Weights of a small class-conditioned image diffusion model: norm groupnorm, 6100 steps.
Rows from block 9, named by matrix and row number. Rows with one number belong to one channel. Each number is 500 + 40 x the weight over its row's rms, rounded and kept within 0 to 999. All counts start at 0. Numbers have three digits each. After the name is the row's rms in percent of the matrix's.
# convs0: first 3x3 conv (model.mid.2.convs.0.weight, 192x192x3x3, standardized in use), inputs 54-59, a 3x3 kernel for each
# convs1: second 3x3 conv (model.mid.2.convs.1.weight, 192x192x3x3, standardized in use, transposed), outputs 54-59, a 3x3 kernel for each
convs0.98 095:470448478453508469515465526535429505565435531512534517486478492500484524470494484475535462493471441440549557487536555505529533499495533507518520510538539488479525
convs0.99 097:540465484524514463437485460501481499524516482501490539559444483541428447576469495537484525451477494472478516522500540470500499453465525456473514441498514447467494
convs0.100 101:442467563507549512544467439528576469511406484487527508472547420545490465459407521503525513486481468539492540521442520487552504459499490487511493466479495495501492
convs0.101 094:453553482480487523503526470537500474502516480501537468463552525510484525477423475465485490467495489425494482437499504538491470515467539554487523524477455543508448
convs0.102 109:506519455500467558472496509513547507502495469393496551522492500520448510522489515486504442503469510498496506425517587511497525524494445422269511399730315731397520
convs0.103 100:497593459482512497499552449440536472532502505539427464524520476529546500475499466540513488442510483535447491534524519485548483512475465503696446472465557566428485
convs0.104 094:498566535536515512505448585553469511501524498490466461539490497559513489513594537450430467503489540493530485576514477488484478457479498472504525472520513504476483
convs0.105 094:498498565508578525487529529465577507480515537465451570509518496558550463560455430514549491497558516497438493527507507510520488493516499479645422500419414480591486
convs0.106 096:578534475457476565487508433522464455486508543494523486546501463395464587450566512491521477464448451464483466532490470500483542464521542525481485534484435474528524
convs0.107 118:517433401471506572553558540477530541519448398492471523492520426513525462533448538529481506492490496559513496440430531521492413518501460527492453459494484499485468
convs0.108 111:498438500527520517490509471507505468570438492532518522533542497494502497480470491498479524491491541523519461468537512461483512500510498743621311449538689423568353
convs0.109 100:499521457492474482484528543505406459410566486593450462468524467566491491475518517469546472571494498491548521532486562517513521524458517592456558542457521570566401
convs0.110 102:441537516471465522500502524480557483445481547470526479460577549430509449478506484478531493467491522537491560435497546474509475473493471562490472549536493465516561
convs0.111 095:578536529495464462545495488480570519580471571573446575565543532562515477484495503538532553504524476522425578516465505493582472468482461512560574541512492476425544
convs0.112 082:509563429502510594379463505508475541447494483567521472491492442530434516483447505475493490501547565551587500488471525518507548481481474555518447496472488579493525
convs0.113 091:479464458528473524513489487527514550489494536495467464491510418549503498578457473518432469505560482477465470489574505483532516522501473509482463540482490512498498
convs0.114 098:460572486474512499431492475449506473542527443501459519544469526510543494491470454501576499520417471497486464510490507486536481479451466453484519476488490485465443
convs0.115 113:515467557482533429512455483493483515537521455506461487568510463437498525524486484464447524525519526555525457493480453476471387499512522456510552504491479531468525
convs0.116 106:470479514452482432587594449491507481495470527536500467539452499458489432453578574521584546447479536463544510494502441479518523502484497500521543513517499457486496
convs0.117 098:476509509475498501517479469477538480524526494471477502521498484528490448590479449510568511544458529603476467471467448482468497445510508532546471561519467513527507
convs0.118 097:468534479518469478546492501525515482496518446552485446501503577491456501490474450523507476532457489503486515483510487517469470474467550536489574584414651558588546
convs0.119 098:573497474512578474499499474514521524488590445479486565538495539470537436494513488503509521483526509540551499531499564488470468522487509637628414556496554502582473
convs0.120 100:489497550508495510478474490437509522494496498476481508481453521446533506474525519531495491468533516532504496503424537539472550539494514536344654593449445609703651
convs0.121 086:637543555467541482518489417465463419568490450489489553546535431588486522599471447510549572478525469533471487523463459481494513535532530514488526513491522462519507
convs0.122 102:521508534502518537477494541476483428522486519506503417541491582447566579520521564511527595532499455445506528565491433496508514492476530498518521536479487500507493
convs0.123 113:493546459509508456450489525545499414495492554485500451536515485475464542518519495523515473516476445500455452487474471473492518560492438377522523555501511440586554
convs0.124 103:504487592531573478462501512519567555553486422493516484515433482490521533502534524510510507489517515494459459432482436565496553488518471448460516492479441484510514
convs0.125 090:532478486477503440466585509551478492550532505546491509476492451498482532501556533464501506552528481513514642551509486567546532458513545470507502502517510477516511
convs0.126 084:445551507491524452469486409537441530558502505451505514488518576503478554472480579501457478509448526445433416526549579546517539496566471481455465500511478560535492
convs0.127 105:500460521496552482499501499490547548519450539499498501476461539536527507510555515596436507500534484547543487518486497515503482547520496483552577538494530478561476
convs0.128 105:489465600553522467510518522520484548552511469482516508492466562522521491475486488524470549494483535481529485512535536526447441475440584500479392432416631671515573
convs0.129 103:439431491564512550486510552482567495512419503408425462550451529467540502512531471505480443459500464491526526528496494532558547510541454460573657580439441454595420
convs0.130 110:513488563527498463617520498520450465465567509531480471492548508478472461553484496510491558498526484483539489534441513520551526492534467505581603491526352344473439
convs0.131 103:460509575521569541504496454530543488440490496441497514457577563471565456492508489439453504441484476489541511554517560466470529557452477462529447537551510528536568
convs0.132 113:542468475563541458548555471597419522461518532520517429525475461601504497472485489494517523485489459485440557525502494480513454460476559474518456399442594480503383
convs0.133 099:535504500414517471485483519574486492466493555530559417499467490527551542542472507504480507507510465524500480467466508521521493573437535602480602542407591383533542
convs0.134 113:490473491480476544471512524497537514493465540512531534496409486538468571468442517501558444517572521441480484478489438560509520470481530545503489502481508505505511
convs0.135 115:450538426495490546491582469466420610522497527521613486528596464501459508523496513483413504464480462488514429511584500462473550516478430469508486453495490453473505
convs0.136 083:509473476473553470469537485516464463516521462535565462529490455570509494487482481483504593475437494485446507473513505481495509515483482487507490482470514482467493
convs0.137 106:520523548434479462550495564479481497535453538510535510512520476496513477463507514493489457460478479486467486445520484489480465492492472555257599583712505312500653
convs0.138 089:544542462556481487525507433482499502508487489523418513464443446477505403497621454486510457495544526490535537485534454534536571479574552526484505508523504467524500
convs0.139 098:464475443553481511471578503467488521501509571523467510563538563484525480419461502542576507449447558523473512555469558531490482489523497483515511491507502547499496
convs0.140 100:486475539512531474485447493535538496518472501475492499433555509516618535539536497477545596516567499492464547499489497418512553487553516526509509490486505494509504
convs0.141 111:434549494593460407535500546543524413462563521530451502539461485474524515548478500431463540511495505501433541510524491482506484489459589485497481481482461563500464
convs0.142 098:496538477544499474491529472558598509493464538471478531504485496480466522500522436464494432522557469469472537541508554473463528507575457433418507530451450591531562
convs0.143 094:558488437472504487472491472477521509525510499496505540564517469526440554488479438534453501457474458533519522558506536475451583502456468349551482518466485577439471
convs0.144 098:506500520467479510460474575481447511517434422474474430528551429507562501435592538439523455484525518507545516463475504453413579497431519484484499543491532514476476
convs0.145 095:527566514537487484560503540468500478549484427445484486541448513480476599480527556490487467460500511480493451507530492506504553475513478577447636391524572667454504
convs0.146 087:526449497504505492413523519438518460521475470483548498521513513504533498549497508432524514566522518442546487571520558520474450516558563690352438494461518587585504
convs0.147 101:544455510479546511525504526442616483476538516541489466480464473428476465525476452506521491513494487518451555496519541521484484505471506467462507508483503482478505
convs0.148 102:522465564455524542551513452570492481497502489487463580503518509484472530492518482490468462511483495480491492461471540523521468475525435537450505509483499562515556
convs0.149 098:490549528427500523514507481512570555493525501504495544489564562488454530477540409472455475492484459496523556583491484486522450496521469505500498496476511483493515
convs0.150 087:460500473505590547585558537533540523593494504440486521491419398524514531525574564467572444488526557518509527580524524503534552518474566494482500459457486510504520
convs0.151 109:500482432511550495537496552554512555504442543567444501493443535495503512441465474503439472503519474553515528519550500530529505488548540486442461494458499469450497
convs1.98 106:463549442482547414467497531441458574536526466500544551574512421553506458559581464569426556516450492484554537517509501485487510510484476500453507518485507512501467
convs1.99 120:553539494508455489480536465606478618495527428492472509519455479497516506521447469499536513485512549523484499486542541458473411545487457481513467462529467532454543
convs1.100 114:546558476536474498467520556499468560440543472605450454435448438530462463531439579470496507457503495557463564511473496525527532591535504532491487551506497553514502
convs1.101 098:551460527527469508540510530520419475426503490562552469534481427534473515528508575452558601466511470528491471487563449548600480515521487548530557518495506550465518
convs1.102 060:456553469465541453565457496311438578548458522445425530431499496512415478518449448484458537500540531609442593515512540516560506492503527495503519529503522531467534
convs1.103 081:522469570492470530497455520488490429579609421463414550459448548484458479546532400450596488477514597508473460513502544548531499537521462511514456468499533472481530
convs1.104 111:482549454487508471503467502497501609437552507501551448500518522524536558488478498484530530544479506516532445562505532493508590489558554480495501444452525521507484
convs1.105 088:441507514448457542413499485493555549519592484483465481499495530549463474474488516467522501534496427495557538455490410424435464417471469562521551539549501559496521
convs1.106 106:542567475440479475487468524548509502573490432564534481483570554447513582495561420528538536493518545492456479544508462526510449500498503527512478526464523463471459
convs1.107 110:469557501439504539498515522570519442508476453551505522508546460517491531485480522524488491471510481446504463491496441516503472477453463512480545531487415462516528
convs1.108 059:491474555500522550535509522405497360497512482464512386436561482499477521482452556561532510494566517445492473496520509537516534527533539540544491575529521518547554
convs1.109 056:457488545525536541525514493437460465356414520506553503455412512489479426536462459459466546467466438497460507512508488515517498465509492521523508480535536492447541
convs1.110 102:478511541476533532473568495481442463550471490579444481479531546516509522464579543421586541420452527467506620506475468528511503508502522489536502480506519456454489
convs1.111 102:505493445514508486431472527469508453376543506497421488472489475536433457456502550564528558580502520454501577510534489576499533545493467538576533543570549498519528
convs1.112 078:501562626467556592513411501544404404535512473484491488466517552509538442440478468537525503545514577523555618534543532519517454496480486503531522548524517570547491
convs1.113 115:486491530455536471473504453557545470607504580446504605457460536488390477488506528549443517564466477532533490467500490510533504523488540533485529509461508461542513
convs1.114 115:469551528564525497513434525434542592601466523526530460482458505469499503469518508467548454486558488417487533521553471463398481461517498459470516477512496491491460
convs1.115 107:475480538547498477515533495462543486496514470574444532544484464454486518495469481521471449511535510518564501481468475479478450476479487525493502514499501548546478
convs1.116 108:506411474574558591464469525487504446548441429495459418501551426493541536495526426474473508482582457473487529547530580544510465581526476458499492509441448492492491
convs1.117 102:508561488436504629457506520423458528404479369500519395581516473533543493537584555523513453529551447531522448453544521486524538542522547503515477551497444537493446
convs1.118 057:424503436562517473486520534578414487501430592425436483492416419463468449457462455539483489536499463474485446465498497492488493490526503502547562564574528510554589
convs1.119 075:438465501533510515533468550491523510564454411414408531467463549528417527427491428508446433483512476430535509469477477464446493434469468512461528522511503520480512
convs1.120 058:506478512471516478483465501445551455545516518448460512505463519541471539471563522561530455591507520594511490504515521496516520495533518529525509518530505523515548
convs1.121 099:537546499530510518466455508517483537460502440556401447516524389539524497508490533531514558510469525505516526472522506514494486529510472469459487473460512538560424
convs1.122 105:447464514480453476476473488497492521469490487539492478475494458500479529453499527458441501511467524434523493513505470457484496544528453499484492489495464550511471
convs1.123 093:502474516522500517506493473497462548445504563550523438454479487458497476461459474483437467518493475532501485528493477430454486488470427564490504507533500563554476
convs1.124 096:420483460510473476457525463488521539542521379491350512435461469473441501520513481506462487443552486518477550515480468459484519552508529445451468449470479547529461
convs1.125 121:504507583455506477545484483472561450502436517469555515512483535482483520566490525454525520406544451488513505506454496525479410533504506512473504475544445498496457
convs1.126 103:625582561567537548451493539428495540502526480483518470478524529463573462536536489530538554443547518523540521581495500549503425456443488513494485500466486538474516
convs1.127 104:492478442541556461496527526502454519518450518531511508511478421461488450512513466501414424568472488515578502542531526543547509530489474437482501504514407509532520
convs1.128 083:420478488530465535486564516440579447598561569441429451462514470530513487568502489485571488484460510482432436503514507510520498483479490516461509494509473507544502
convs1.129 089:501439522454478538504527502483453555468557482499457393534476494468465511493516458478474472469443446500423453557566495535549556509554552444465455448403452432463479
convs1.130 075:491493494495576544441570567660483415495454569562562514574551451519443499471489501482534506474471524462545437492478486505467449506473479524545499531561572534538543
convs1.131 094:558496479494494538481514533492479514532476448409433465497529496531507472501464525538540517572509469527533525483434499440482540468437435578549600506513583523552517
convs1.132 097:439506525507509505457485498535451395475600530449570542481468510465488488545514550446549493534492495477412532480525521510476491489475481546534524548459478524494469
convs1.133 088:488484520551499505501473456529519438523566576518579525460446487376485463548457483490482496538473503519466492453484456495441480466490474550538501505498548503518493
convs1.134 133:539466523516424519505519511521543537527501520545502446535441433420490482512472501471551513445396555521544433552485494514509467593476481491520465491431524487503522
convs1.135 111:553464451435489589509539488588431439523516564403578538507534472505577491513428567536483493561507505513492485491502435470514546487490460461530478523480475510467506
convs1.136 107:509457449546470516463533533597470560470476487496531451540465528452590515575519524539472480452558513408542548481479502527472481482470436467565490446552500471422506
convs1.137 074:487521529549490563431469473480522464490493488602586579474494533427510498438439424423534541385478490501475532490496507536521509493502551518542512527570505517506534
convs1.138 108:517454467500427523489448527455512518444482502491565513497385495520495520549513463487486497481518490513465439494457485482488438515492486487527473535473529560458494
convs1.139 120:501478471455467533463476436525478481418484617566455529533433484509471530445479447467591478449550476432477504502531551500515507517477457502538441529503471521483567
convs1.140 122:487526537518484466499436527545467525527591520467496441501458501460444512547469512549476517484509534500476465544526515540479520507518519450464471513384481494462523
convs1.141 114:490502540552490441557475578492564476520544550562486407499451471492452512456522483405544540503472466477551499500476523504479469502504477524494483474494466467449510
convs1.142 093:501514540545522507478523538432498621561545442426484495476478485484466473534500494476487505473487532481536491533494442484519487484491455509443419524564523548513553
convs1.143 095:476434519465526507503510458519466603504471487549516529508444438474485499477400456533435528544473483510417431488500479490561500517517513456491506475474455556457458
convs1.144 102:548530476461526516461465483573552546512596488486516475444410548537450553560465525468463487531487536537462431478515529529530524511506510562545523519490458519544451
convs1.145 080:481492460468481445469474449547548522611489501552537490468527495410525502473536495502449462415449484400517456493492448495458427467446462507520525520488512506483550
convs1.146 068:504449474460482507524590512494380509474458506609425510506472495472579628439497471532505562493604539505517501466479486520520509477462502463525536514502473494502541
convs1.147 126:549525507512443481570548494489500414536463545549423597492481448529468630539501484483543520465486441478490511478495478492424551561493511473543537484537506550472487
convs1.148 106:454506425495514542446507525407506461532594541406476405559536462485541506449475465494473496472546526462503498520479526507500522509515506518495501476490472508492497
convs1.149 110:476418436487439511541480457481474493402455511540443470550504516535497583495551506570528534543548502465538553483467513474516512481549497502539504487510485508513502
convs1.150 107:463376447535534537522609614499524468552515506523450397504486492542445533551565541538491450429481533559471487513520498551529519491478487476503501469476459467438475
convs1.151 125:405491511515417507531556488492468430504473533499481509516606489559502393493529493534466377538495525575534538526543475535516516475510521474444482458518444519514451